From a checkpoint of a small image classifier: 97500 training examples.
Rows from block 3 of a small image classifier, named by matrix and row number. Rows with one number within an expert belong to one neuron, the router's apart. Each number is 128 + 32 x the weight over its row's rms, rounded and kept within 0 to 255. All counts start at 0. Numbers have three digits each.
Before each expert's rows are labels from the 100 images, of 14976, where the router gives the expert most weight on average: "strongest on" is what is common among them. Only what is clearly more common there than usual is listed. The data: drawings of small networks of dots and links. In brackets: how many of the 100, against the usual share in percent.
# router: router (model.blocks.3.mlp.router.weight, 8x192, trained with AdamW), inputs 0-95
# up: expert up (model.blocks.3.mlp.up, 8x192x192), inputs 0-95
# down: expert down (model.blocks.3.mlp.down, 8x192x192, transposed), outputs 0-95

# expert 5
strongest on: complete (89 vs 11.3); nine dots (40 vs 17.7)
router.5:104097105163146071107082097160123160130151095095094109122112139106172153087155170101097154168128185091121137107130191137089112093169161180179130110103103106103147080101184078146131130124107127126127155148109153147167136130135112048160140093095147119099104142076158138132174160152086138158
up.5:113127158129151108093124149090163106151057127128108122131092126160118054131091107113146119154088092145124135110152128098086149132085160175096120128123153158109119185153118080162121122125164114152088150132142117194141093161133165069117075087113180054123117108136099142146177066109127033120
down.5:121121149053141096111088148116130111192156181100084130092104134161163099192132144104082123100127119152161062166127141121099141103113139117159137103097165148136135162136186112199160114177135121120130145072145168146147183076095119110109191083104154091067101172126124132124135113129163077170
up.6:142133200097090142148157081134093111166181133170023106077138082130155157105180173088154120135102107139130067127118172093126180119110140163136123146154121115146084099139144111123173121122129128182126166099129116106145146144083152151081134105119078166188144133117111098141163124136131151151
down.6:151100118171040108181081134077120065070086113187125151138101156104135132152112048135082119144152156131092109117178072071134121130122128192162132174139129126113111092146117116132116188171161210138157132059150109160163111110157093110137153116097155168154089110133158123165147125121106136174
up.7:169168072133095155130154158128102190158099143170156119136159123154111113100127113095125079139168087067153143106116187120130161132121116117110125107106128065152081125158133116165119158161166136144076093106089175099172154059118079165131066172131127103162179056133158199142122106163171148127
down.7:173082110173112135073197135128104077166141133145173141100134134174138188164123127041108177140183132158120141102098171127098135107154137092116141113141082124100140139122139168137146111137088110118125080156174126120073201162117124124131084170158109113116112126102137117128127144150092149121
up.8:129148121096088129167108045085097068144155130080136127128114158130161162164189121189113136116150084115127094069120112051140126189142127114161088114127108162147149134137153128061141079081156146121208160105124140156135157105084178178140213084159124096123095179129167096147109153112136100085
down.8:150101123118200192154103154105113116095111155202134137128078137086092084150102125144115152082200127152146100136130063093102137128077109110125148118095108143129163105196146126131190169135095135129190132102139169172197119075111095130145130076129101134134197170072190103112095085134106107098
up.9:138082058116092153186112117152173140131078155124116132128121138091137137158103127159164106098146110089142182136131122180150091149182147149119156132151141057163152086112115134091158132107135151181097124132102092142125149156110134157181189188154154130079186181097038120114172074152196140120
down.9:087192131102117175160115158109154113181133090158140122098064139074168172157060080130070096114089162115118092076120161082167152141099149093144095090114116155126047182148154107071133190106135116122163114184148116092115181126138156118150112097157091101146127135127145143157093138175079193114
up.10:160135170158108165186151156075170163143148158092167084091130156071139080051055162115112119131157097158082104078102133160109101077114097112136151124119099093069220092153180130055172181130175042193141141102126111093153148147141154172143131112114111112135160068120145146158130131115099147140
down.10:113143102131096124106114156125148155145075141136052174159109138159154086218153104129113123178138163129132107203071132068138145147165125110141150085149125168130076175142140153182144045123071195071075146072117156122171139105091154140151116154110116071161110116108150094151151168135148151160
up.11:126095114164139096131119146138155152148133111117123141125143139102081127137163215188108086159153129088077108125127120135137136105090107127155164153160088141145163107101122186144094071158095103155169069152147070184095120106141134123157122183159122102120183163116141103152127069145154123118
down.11:156130089121121108140129194116126184143112161133105113155150109166124162127037132166115164146149112114164137129096140139108109135120101196173125126082163115086088139093125134119206071128126135119165149127170088151122135119138124138091170168073154105170139107145128191104126092106111088110
up.12:107157108081052133097137101103140127194117093181170115156146131101137135156120085144182102114191153106151162104133141188094161103123162085140114070102162153146084109136157153188122123068139142129131150106173107150108150138183162139124050114131097115122094149109133104126106072049158102117
down.12:124135144148165103046173182139073068153118184139135150099103109106143094090111086103142161112092143133110138114130153157102138160170112105105129126129080085093091125090150131144153115117100118167114100125209089151109108132070110111134084102088077130123132138104112152122106087141173185075
up.13:117145138170150115096192127102115142158127112145142140174075136132116152122114132142093141165016063099136136125174167130104176132102137092136116115146163161109121158128119083118066147092140146137138104140086151185145149080155135096072072075157107106078157101112193164147155148147172131131
down.13:147131160133076138125120067076153126071135196127168135106147082125127131189109183119115116111150166106141107132166121191144143161111166074153147076124104100136094127177138097185126110166147123078074139144101098099088083138099142062118116145137168187102101116096092135097106136130121112162
up.14:119089077091154102132111101137122056109180158171088157077104192148122117105132142118103155116096175091153104107093125125118131090125217168076130128165155107122156077094180108103139109097158201203080166125149164137154140114129158073150148162136193132132106146118188140163124114070057120077
down.14:141085138109138099108114138130139122156130131116141131143169099097133092113129096179142123181195164116086123112127159164122078114125139172126084197117133150097102154144164098144093075159106126143196128058133129071121167145119101148078151119174132113093143164162122044086104068088166123178
up.15:132114113146087116137108150076170156102158088155162143166141102115144101115064104126048092118129120170108111145117124064163144164149140133117153147131074143162076157118100160138086116160134168097165201142155110173113116114192164203117172129126179091146176094179099143167136122113138132088
down.15:142141136161104181134143112147114147112136134104086118103127129081169173110120124118130143130091119153156162127132124116103145141102138131167069124053165138142223045122149166135137111073084130110123108154073155087143156113141128138121176083101127120113070108119148133184131131104182168187
up.16:179116153209130069114151148154109111117151150132081141127088123159145109113086161137096121077064117129081120117145137106071091156159100143146152077109131131106078133113133064154079121125075103107090185124111083117127080143157114134143151141146129167098109105064103127106171108161161173139
down.16:121088101092127141129141111132159141145183156190186148084075124121128106097133072107134111125136169138120119087131165131120128062131070039148128145176092105128181145111126127068137119124142139080143117145121155119184188133143179085154165129136096116128179132189089146168151114103135156149
up.17:162115058126179104116100048121153124164078112102091103101106161077128067053110139156120134123108135133158162143182134171092145134132142126097157083172158137127113114105141098118107133102147090144170162120085179121132143077101116095149139121090228081095109137118132074134158176085085135180
down.17:103129149090128139149178197098175143108130130164137065109159083105151170090139128131155166186175138096111146073109124244207142084119149044118154162120119072133141143126180107129122081166100075087156126084150132102105135156135161123122102135134148115117144137115101112144121025183104143099
up.18:101138164064115134112048165115143123154108152107149088145148159167159101100105080074141105114148063078099145141097130097155135120141113140095158111144206149122083157093152120112124147123183051155112152160116123099151165147155098076194074152190166121122138151178122108141143120119140062116
down.18:166113157117104091119106157107122128164122112196123114204150121080167166099148107122155082108094106148134090133115186109086122151157127130103110121154119117084130084116133078129099140095080171127146097084146082176102181129060232119091130108075081113150144091133193194074114118119162176143
up.19:116140129146154082104078143098106151156083104132125126103128164120074088109096068142143060131111153117139081104099177084161107092121109132127147107150167128133099116088104178075111142162134107056097088108140171106135066122116130137126190152180111128045108137132175111075181130149167114156
down.19:146081102166127167108183105177123157128138150131187096122132135120133124085101186161104122105136121167127150166111091148130156151066151097143148174092169118056127118131122066169127073056126133154097143154162138089163182139149112108160181145084206151159137103121085132142148140166182187095
up.20:066093136099104168100143143107162131134158203108128114111167155129131164133104139124158124126139095129100171090182121122151158123125138122109061160132150115156116154104137155116141153117161125121118154130116098107103144138052139135169170175185118087128109101151138093147075174146101142139
down.20:148177169128166152145143110132150137139129097139190089131055167120176137108134115072115119120066141121130080111154152089114073145145143151164150105153137166133118137154139079138116144086127189155115117130104173154084136110163144096182168110072132130150118149150124091099132110122098142115

# expert 7
strongest on: nine dots (47 vs 17.7); white dots (32 vs 9)
router.7:090164137145132180118185162093073190093147119134173141182162122156150136165150121165139075030144085154127145115085123117161169083077105109188102162079144132160125142125129145139141142123108145094157112123136105109070167134092150185142168089184132154166114128113118187099083081076185117101
up.5:085103151111144166083137126131144160170138080150177178123132089114158068095064151155159114102192141158154142120158098123168132148168131078136087117112133130124103142104126118110177090145101111136116111095112116095098121151195145106157127116142142140101106140091174133178112090131127137174
down.5:191150128173124095107118133106130101123078098174096150095121147089072180153086162097135159102083124026072108167115113168098118161088182186140128114166166137155103168153174126204109183179153123142088093124115085132114085098102165135123117097129138122105151086154150123155157120135143102096
up.6:083141138128108058139144120160097122145186101028129092135144149181149140099174166121182170145181128082100142101100140117145111132098122140110159152150143166135232081121158149120062145154118121144124100179131179086183084093131066135131111124073116095110150117074098091157124098138163170125
down.6:207125088114101131168054161190088166099075182137162095192096109101158126186088070095122121134106121135187134145127125143084165086169115068126142117103157142145151126172140175145133139124087159106125146182176162181084108104173126118171145137143133117118100142147135118119103128158172172137
up.7:115149160132154071135153117119185134194120125123058133162075160148111076061091205085108115112200107130134103073092127156153104162122121099150144190143118089115103078165073114161148202119167140115110146152147129159096129100140087115114117128174140100124113133101124127066127139085084124174
down.7:147215183105121110106098172132170109128121104074148041149181178095090172102094146104150130173120127107122119110116113105165067152142144156113093145115126154177083060141117098125185103119150149101151105070141144149154144126111096165141118171139174118170197100135082172115127155096117115136
up.8:137149128174157125149170134100190062111139117142102148119137168116101065126117151145130129170152148106053083161169170154093126096074112077080095163115146115199076179158161136083162102109091155135222145147125094210072103101096141129141107136165134150071116152121133156116135087132072164139
down.8:176127097138126150157112114150113087113081102080131162074109153124111211134140132103178208131102102086142147104175086079101157113095114116127112141097137153119108136112100134112101118136105144060083171059126171099129170152108124091086107112143118147136148082187112072156166111119134035107
up.9:110090162203097094077134194105108149133143129191053093153074135120121180104129110149119083119165056075115099072095104097184143117126164169128100155172165147122187145181081126100128140155165066138116138140160155181078149128146152103152086141144130123130128127173079059111114099078137178139
down.9:159139183157068137110075053084105135147147134122135168146150092091110112124119105105152107162120144150124139128145103196156074150128089101121183102094117092148100103131122110148126172108153195122107096165129139116075127120098092160089154144130102077147104115202084091163073131167098152136
up.10:094137146125124114136112108142095057123141084150112195137122171133160157118076106043125098146140100102153138166131161167086144142112158126148167064125091091089186092099108124124146117160117148132114102125143088145111042106093092128138128099089135098142067094181127124103096175093123131124
down.10:112118107111138130095158158117095138172129147129104121122080120124112216124150137165096183186166093122136125162151144152097181188130146103079127095101147180164109132115136171124115122134187099098188112131162157192131108125113144076087134126206149116121145119140092061121189170145165125131
up.11:085172103141097160148087100195116129120110172092046157110118158152113117127146125112100127156145133158139107115198108124087112161197123149109105085097106221111163130125119109144093102125202160155122126119157134072212146156139126125158089140133179151152116177108165129186145120094173117114
down.11:144147146047141216165128115197127133183114105132133119174101150070107153170148179131179177159125113064099135109113089093156144125151143103112143107121098143157140106064159136183141177072089133131109173167125076182102090159159103137105155135137118113082181116152162124134119117176063117098
up.12:140111138111161077124118060159112097117053148099106171111107151119154096115146159121137172184151071097167115170192171150103071148114185103132156105101158156142136134125193105134125127034106145132109145158153083168093071163174139114103073124096093160108106161099203106082123102122116193131
down.12:092117093160104140116128189170173126186103122138092141158145162118089166149067098146093156147142155142150143154081102122064053092160091101157175091095102047164141063182153122169069131091117108154088144144124111104105102131085153153124118088111078157079131134173201090129136159082130148072
up.13:106142166107141138138124089147174156151059130116102113126073107147164136135118099126144128130143207122111119151152100227161115117153127080090167079122117048085141089176135091128119132117104097150212160137119120079130098066121122142138128141152116123099106178097071191072137092160148125137
down.13:063132140118146112118109136144164153163160122087164113137153094130093081150192132117133099117144201127130148208071141036117125112091068123130089109107110167111085131120080150122090157072145107136140086088092140134111112169144152080135092135133122111116146172157177212076216185055131101088
up.14:122197131138167107089123086181138105148164154116132089099115188144118135178122120106156158142116122071127084117117113156146156138096110131151172084139129087202116111094115110187115093133134141101120152126128161133132094096104174088104105140047164086165194156132089104159192159166154156140
down.14:156136142161175151123116105103141109138127140115097115125177127089149156142142180062142094131113151152103111129175104140081121149150154060126143183097131176185135123150129108135082089156161092173108130174156203141155119179093081133147066186099099139056088103137151123116142176148122129088
up.15:126104146095130182129163162080198065096128139145144157073164093148126071095100147108158185106115098133157069142121127097129156161135145051136110139094159152136133150172092161157124123193099060125100160036152116123080066118136119121102186142169124121139128162084210133141125074125119133147
down.15:171118105180105138097143115129082138131137070147116112159163121068113125156133074156072192170085120179085129109112144142107123138160159136082163118127178116160134151154142145069132119099161185116160110150158115161139168125094125100102098131092164150134180071155104189144135142100170119164
up.16:149118123144133142084110085080110171186099117071114108099163059087167093124140123151084148137085105169132125135101139152145112134156118199150123170132109100165151128174159103064100144097164092112086162110197110122111179137137185035118132083102097113116153202144159118105182169143139168113
down.16:115112127137087089098164126096110118131096124171145107084112185137152157138172175162185137070117113144127116087101152104143117104158148149113144144117131115089158186135126101086179194106109136173203141096089133158130137076079082154164117075150126135119107112149142119086134118133135084124
up.17:157112092132136183127055125133148087150121146148103148114103139134117131134093217147165098158111138105172132127143215120148147131131134143152135100100166078126139140149117175104202071101110122111152129136150073126121163172092132128131103135166189101132154130047127083158117152135124113174
down.17:101124151056119090149170122179181115119102102164128108134145078129100109153075099062168146153158109081081141166083108214115134133105157067086109106152105157127158180113157112150155171141112124143116037136100162103188135164100117123125161133144106118109163131112080103181182107108156125142
up.18:160153180146145142144094097141147164149192129112129174161088147104139179119153089142171050110196133074151081132171120131122116195153133122081131125105124094096165146095146109144101126117096128136135137152107117151109148084082120111110130139141125114100084137028123159171102130147070121089
down.18:152141070171071108086121156037131135098123159124090057092162132194088116175094081127122107169118093095105134143132097094110131156146101075122112110163105139080132141069101189074137142107127098119179140124124084143156103162158124168066189129124123116136156177147095085155120079187117067129
up.19:112108127147133060175173082092136096173073145105126090125115162109097146104134094149132110116166126139114117120094191148197117190156129108087105067156138132126105165149157139085114044127130179128141128141132162140207118126113089131158083136067040141135135075179158133121144169097115130129
down.19:125073115109114075085086174126167161129120109154167135191086129111143109123076107093113105102122161079142143152176071080153114142133130122096108111108162131079137120076112139072060140132158097137139104144115067165058166138098141143129148150185152099129089111163115103095117084178172143077
up.20:109111190116134153141108114180128148143140144091138167112078108107176118131102084113117101113147085188192111123158071086185106180132091096130192171121076106127144093102110140207131128148123127173147131141112119151146120160127098141158172127144114119124144149165121106116151078128154149177
down.20:184068160100172154137095166167107175093128111081050109126156141126082115151137142113087143154131131147136129069124093134173103111112173105162109136135132118163160124149174109205113157124114124120025125118120131121087127187155139083047157134110081150146169162123170142108162164202119126150

# expert 3
strongest on: nine dots (43 vs 17.7); white dots (30 vs 9)
router.3:109125139136143152117163153110142115159088129141087125106100112186136073162104108152093142112163075162129122144092128165178129187137096118065177090198131172145173170151065139091075133164129107109101110128104171104162097120094088173104170102151083065091093143153140149096117115150195126130
up.0:128151096098145130116158151131158076162148080147115127133105108083138149134158186156122192114124083121117164152153136143132136144126086164089128165184142160086107139120112062144127123166117193078126113128152140181120111169177148175151131122132181174159095173115130157114187139112088099180
down.0:154112127121125106119077124092116134103114175129147067151189131170139099087153105185167154145164061151118136084171118080111170113127124030114163126169151127104161144120159105172197105127092140098144148144169121174143107114183111131200069127167068128127132131136152110144133118069164179110
up.1:144077121141067156158120184123096183083115076142121174106139113149147141168146169151072151140144088139087175091149146137152109126154134145227144085130143099166151117166083134081116121156146153136102085097081128129181152126144114142105158155138153144115126116123130120113121102120116073145
down.1:063176106149106086174194116169082074135144122159141153158158114144133100058142133134144089151105166171089039105119118105133142092157137142172101167149122127119148096135111155149124177103100144154149142113136114107135099169195151109176151123157092101161122141153136155105113171129158198129
up.2:159147129119113108186091150149131095115209123115147143138091117132136191055072114100158142099088112130112142121127064141163176073095142132118130169084105159110171120099159119116152207149149136131165087106166145118149157177131128145085056146150110124132166070175126143133122109155124142084
down.2:155107144169069114117100156115171127110121114126095150150182112134130139143107113097059080128164091108130173126151198177125104174124133162153135147098111112138106133128159154120104086075143187115128145149155144151087146132129082103150134144106095100072105209109165170088185183075164118115
up.3:092105095074094176143156093133125146182136129090159091150179078125111125143179118164163087103115156145112063168148129123130155164146115098156102195127133107087155105163143169146200147140131147163078112078116106116152141155096166144194185157147109129147133118165128135118114083109097164099
down.3:141104158143115112072087108117128123124125085161176138154145197168070109108127125048167121095179173082171162157165104153093129100113124107128161149111160103139143084101137102190033148165072154136131182170131047163101182159121117129148083166094132142072108163079151117099168191114122098107
up.4:126101168132097139125110163076176099134073088179147103193149096143112206127132149137099189137173138135141131126164076152142117153069088085094042092181078148203078130156167174129146163105114098136106149090128089118158160144168116129103118120127136162126170121082104111135128128063091159167
down.4:165132144162099123105191113150147073072099165135129138112199120136114054117107113172100162141114144131192142101137094075148164113129133098141168100145100093155141142135129083127129158147131126117096114121148131081158081107122090108194146111044126108155120096158124133127101092166116092110
up.5:154134135176130094123069098108117112151101148108096152117149168135088143117116110137199134105088098126067140149099119072143171117128171150179140132076135145081155145206141076074162078105134099148074137136154083154092123127106146159194165184114188163115141095191140125153125131157091121125
down.5:084096125117108074139211133159195145152137099127151157104085098157101191110081089081077114125129148073127022159135116181118123153117092162099119143129126133153089152135153125168098161120081144119137113133091119188139140093079138052143113083126108160159110142115138091138113106128141117126
up.6:125118100123179123121125111161121133158130158122134100098124128164134045149104092162131098060164107184131193121158101092107123126143081150144125135084148144097164118112145128104173087144181145158144117135053109143132171160131128107079069144147138072185133094159101170118125106078081094126
down.6:133107171086139112157113175130103112141137080142088102104117158138130100176148162153087158160181160077141082087144103105127089139158142111135077140125126108079105116114161084192121174103056151120142161123094096158125124105207080142179142076139120140129145132110141147150142071131135145152
up.7:115120127131134135178152079103130201122081040089119140202179138163117128142136178184108143121132139103119154144092136136194137098135120155107136093145122118129169128132143111120114117180151130117161122125115145102071118082086161130183139077075140071114102194161121147100113098125144175130
down.7:154151097149120134113122146133145143082142140141157119069085138086110131124088134086182137169087088087140122123097131097131121102115145079155130145138135105096099094112129182124185125155114155127145156126105138125139139123144076089083143109202131087149141109182135126164057106144125061121
up.8:165134171113118097136121125175074129089151137156185133105117129090126149159166125138146140108136144149057148142134149133121128149183141191125176141070135178099115184086088095119155144119162133084187088129146152102127120082198128151117131148063100153140156148159167131178119146082149163132
down.8:150092137062109156114145124113121128182119140106085156132138132110191142173113165120189100153166142046161082129080119083097142140139124080125175071107152101164071092184110083148096162101148192148149084149055128095124095180125127127227111109141134115132095151142147147123068150056135156135
up.9:090095147124105082110109125119164116154091106100147155187112075114143169145097074134143184147125185084198118171131155099070084172110053162106095125164137209121113130148131123130184091144178088148094189139120147173106156157125105107143048197107127166148093176169148144130125072145204074117
down.9:151086202171207158141153157171139112091184211135160077124156189125138118173106077165149118155092079132111092071170101142140159133104133084102143116084128090154133087138098126170078184125127180163166119180134119137156102163149174080153129189138120092104147146140147145176163106183103185151
up.10:137146116124139042154159095141139099118143165122084083141108066133108138145166101127171130096110175107121076155088179122128123114102151176136142164193186195103123106109103126042082126089084137140149134109133108180132050135106199182109167199118147156165147125119090156107131111113104116088
down.10:194096108146126076110135126173081107108138096159203160158158118182101148116138155083151144119129151065123139180171129160065112082185089169075134110132177035111139094148136141170160142141130127125082201140117104175076108165153135163129087149123104148090104136131110123098152102137180165132
up.11:143130116163154096152093081127108137201163143136120133098147127107173164125094142104103104141149148159092129146135176119146197103151125142154151131170135129132153113105111089119168103102180105046127148143153114143116136151126026158165099150190159111119164102122149148107140104057140084173
down.11:105164140086134013117153126115113141137136138154075138121122128095158152134090141100058144127090134109077095110111113076105183140127070068106105198079131097118154117153186119147151113121160151134165167077118069147137141187093174092110135140117153167169167179110121104069131144138141121107
up.12:125138126080145158203109066188115087151141141151120119134117078114150132129124072092156185130091152109107214117117104137056179102119099105095089098124122127109085143157212122138168115152108109119174195089103111155103053126118108102114108128129076104147108067137135114143086127113153171192
down.12:194133111053116093104135154134072051057137120143150196138127144187127110146151144075094138076102150077121130125100150107134161118168182160165126134166169150151123152110122097148114127148069077050166167123191141124147127122150151134100158183149162107095089124144141108160138058161124146166
up.13:111195112150140102140066160082147165105147163101182181121128162144091150128129183160138170086128174122101158180105067120073078085086136092120115200078174155106140092164131180152142113141110074118127172099076082124144169110184147119104110138098149152108130108122102118107061131161076156136
down.13:067084126132185176121142170123125098114112150117174108056079098127143099108154153181095142124156115170157123135137132094146071121167130127146083163127168089160111115153118154159113085145161092119095116202114139073173128133129180140101097147182140106109198144165098116139163147159128142134
up.14:129116139121081134155113077132126130177139107158073145139108149132093145126107119119160159135078122100120142141071205135152150165079146117126147121106099096138144115081184131083143064135096177134069117131166147139062173104184182060175178152094195136100145087142182133122060103076148098182
down.14:111136128150168148158152142206176138114169104091131114132193095132172148121123160154130110120154059096099098107147171112156150105178147116085094139118149167182141175087182086149098149123084109073106095101154098114194184121109161145143156129153117155166098112118109083182082173194143162142
up.15:116116107099152114079124133170117103100154089115139151113084119120148131148154111125151082135177142176124114151075090176112159126144130088088086117120139142128126142119096099132116110168063117101058144130105155112129024176121089146158145124090107150099139138054109106166129085096117150105
down.15:138131125147131157118141158135105139101116146139135142104133144121128156145109146158132153116132126134122153140117099085082205075168161137145181139102111115124175138124174074069136163144184071204162025152157134117185202138164125118119092202127119161144065131164142088061115107076096182103

# expert 1
strongest on: five dots (77 vs 17.7)
router.1:131147134120162189099156128075152104117161124166181116103153129085144163138123126123142102140123106104131097078135139085121159193144163123134069148121112120194142156147183067077154130123169148145091126106071101138058139122109224137109088120128108211204140109114049071163106145114078111106
up.5:127113156086175157109135172103143152140106139160169100087142136008158088109196132105173082163111089069121054152125133113141106095149154157132071068161178139175123133104148134122162170129205132121125137192147133101069181077202133161110105143094138116094104100088092119091150129149156156144
down.5:145140108119172109157161102106058085103063115111161155153160155109168159108133127167149114130143090108174133159066108169135121094099126137141102122148182110116126098158107131138100107084102142150187087146094106132117129062165153168162127075076158121165154163079135168127117131086127138163
up.6:110160149122126090097129108161183211177103114059130108081122157135111134100097139177147136118086127141114102146157146103135142110160126098066127102171148134124149086185107147178149148137110090119142041144195143161112110109094135161077124106078112146126175081119123095142146129132144187137
down.6:175169136137119137112098071123172111140143192143144146157170102142154100142062091083089176066156095162168104093124147155084175154124151120071141108077115081159148168090084106172078212143150113163093103112113116121089110141079122119128157106099147099107113071127159128089125160064165098102
up.7:120092093142159122179123153077083170105137105116115136141109112135114106135128116141134118079134177169100160129132168092170180122162155119206105062130101125091117170126165175085183146152128146021130104143177181125082108104112068113117089112140125185125108163198095152078111120155136182190
down.7:157073092084140089104111110156082125113141150126149110123104134144143168121114100142145122125095153174210127139146151178091137163150121139082127121114130150076141077123079091150188140121155124182133112119115177158114114130084195121153131107104072195063104137129053071179108124100124170115
up.8:169157139090128136164097160127093087121144155137093103079120155149147138142094115129145105110185074151195109189137114159162077152115184150098114130110129125163159104108123111192103165101163073133158060133140179085144089108126119121119087125106087088129107159138090124139084060131170102149
down.8:083131186150153096111073103085123117153106142135099148133131096146149135103127104159146033114173073156031140105145114150127105118160043112121132128083147111115141123159025104124067120215113127139119149130126119130114158160139132083132167188143123138184109117148142107153130114177174139120
up.9:132148133087132141199135146107174128098124070124099115132104165172086193168155178107131152102135147128122123137167083140133126098118120173077077126091092083150130094149149179134111097132152140135170081129166092115069130135153116061107139153131107115097120073118184124155154212124175188117
down.9:095142124130138140095081126174111187144083113169109108111148123108133121117137133168146130159121165099140073105103109124198159114120151143129152128107094131184132133157114116131088120116139120162151132148172123171136101145072110031022164161109178196129144079093089175111156146118096135087
up.10:142076093132136066144116106135098148081113119087156141142151171101156127101131172132111160150132171086206124107149109145170132168209161137152121104144126170063108151118121073097166130097157104136153098131159192129147095082137096102160108138160144174196095142128178147137160151113074162099
down.10:159095101125141130128120117157107099159090089128121117122093139158147096175179123112080128117103180155047140135114151111106140102114114173120101078093139108107150078072134163162098140131141174111146172104105095114155151134141096129122178084065146134088133129104126071150114141216111078162
up.11:113096092097154121121168074072155153111187113213166157120072164151136154120151169117147131124146077058087122175101098102126149145148186088097106088075101123144117088080129121097152118161099098129196163142128103152104108109142146142138064134126160139132168147095153133166125104169113167159
down.11:157164103157080165158161069127080154079129048111136136122116115107132106109130105187125129103152127133164154078172123128122151118118164146118135165146204131149107196215150125106151189103102107104180117145120121152080161159123145059126087117154129135091086152207132129146126118107085096106
up.12:154091185108127143119195171124176086129137102108117159096111067165108158130148105171105090101198097099084125070128072120136110120114103098129190165124175104139105184163109142158144079192106100161127148110094106111119202127114140165086135128139114081135147162138098091146119095160204082140
down.12:120131114156159083115085136118174175119176092134111159117149119117155100111203088105131175194149155125153124129199088163164150124160089140120206122151148123108108162169161161137182133060115099121105106105158115121104104112163160122185131184142177186117142122107124104149105099152132156114
up.13:174166124133083115138094186180117099164184110176132106112162083118130104111179143115124123175121097071075117115110121176067127101091138102141126138141143147191146048157140133174090167124108110107074146135153110157121091131145140098096108088141111081143191114061143117078100046135101156123
down.13:097151067145178104120141135141118198135147157101142105176131153125154111132116111113176093157134101067136170127118092073112144148110157140144079141124145120123086150137100130120083115178105126137121150182143204168122190181117206162185151151168094121092102202171118120127116117106097134097
up.14:128127100105113089072148119144121148143151149191113165150122127133134131096091149139131124127152180191071127116129108118099072120119122142111089076134092124123161125166105118118177128122170128146088103140105150120125151052104157114100093208159118170114129132139140113136078126117124108160
down.14:179125196131131126134095112104174111125110133164115132121126083096131041123105146126106119150158141149095117151089130101115122178120119059139136164094191086185117127118161141130118142118107090163112147141142083147119150125079124134195175110109137073052161133106138094137099105142117149139
up.15:144092091157112149096108107124132143133124129112127115146164111135159157138066100143141057136069143140166130191166144082137102107156153107128151151152132103059156104110075158123121167171196130155096116119099120113115100161109155109098182091148144179151122159158068146146124177123125129173
down.15:088089166097154117162172108149139116095172127116151112119073106151142146146176061091155127059091187126148138087133161127102123104141120122138123189094096122079141143102106098119133069095132157066083083142185093081135142160129174135143155111167076098109178138139110105100113198096075094102
up.16:173149125044113118086109203092113059149176122100139103146175129112181132082103130101090082144203162104106144137124094151135147158116175139192085133152146149139141157096120053143090177156174127110137080130180106130200155107112129140186160144109069080132070110100116120143098145087085133136
down.16:108077139184108122129126087152066203103119141099132135144119163130112102135196146158107108156124113197160164120140098134108080111175041117135160089112165130116182113076184170131148102145131172152153131158091170086115125195060158148131130076145148162161130180150140108104136154111113145171
up.17:136158135137093107116171128062132174167114079073094073140176117138105144086125144122188168138112091129164173106160148194124126085146080100051106093111081105053114222095177111093135163146106069157115140130062112134052116139139143092107160119091147121130110127108055090117154097143175125171
down.17:118146158148079140177102094129131134100095042128117160110089090108095121170116117134148126168170142142166094089112086141150092143116132103160133105171125112100100145048119151080177137170144113098158146168180071140114163183134167134128126105093084147150104156081084141104172104157159162161
up.18:076152142167144123118152102098110117141113116105153104180085121088162133143099092197129146145162140147172117096164126102097091159063132151115156112133140166135147100145158143153127086073144144138119114111186131209128176108076125168102196192163183127094114133145135153134091091099134133131
down.18:051101140090118143109146162129161122131083154182161149153153096170140119144157170129122106065126049095166120165100147145109116047129141167102156127070138181101198161172108087134132160138107145109079095152129169080104077138091156144122166116116084141119115124175101129145151121140120118136
up.19:139195188150041182074156159119159093180087136105139155138150123128113114152141072104120091156132145158045134121142136167131093099172114199078061112131145064145135134107137103130157128108164160123142159152140152141086175113120114150169034171166109099129126093120167094134113116158090103073
down.19:139114171130135096153064132073104112108070072201143122180118140117095079137098133139120169170139178161153125162126154174160125095147177095121122101126150155162157146141086139196144095086085099148127078104106061089113144117108122137066140109123177120144159091132135141117058132111098150098
up.20:156150196179093185138088227131114110122118177114093112147119078121101196156083113093085115157108160146158137115147139115154066150158040143126167061139091127116130117154131116101179086190079129126174128108094181146104122169120071154154177171104130115097215077122107134126125112154118134119
down.20:081085032082161101116121125069178124160182134101132136133086074153121056054130099172135140090154077144150148110117134143105164110112159155126186140146048085117108163126104134138111119096139135102118120137096073138157131117171141083169084133127129137141103155171209092149150089102199073137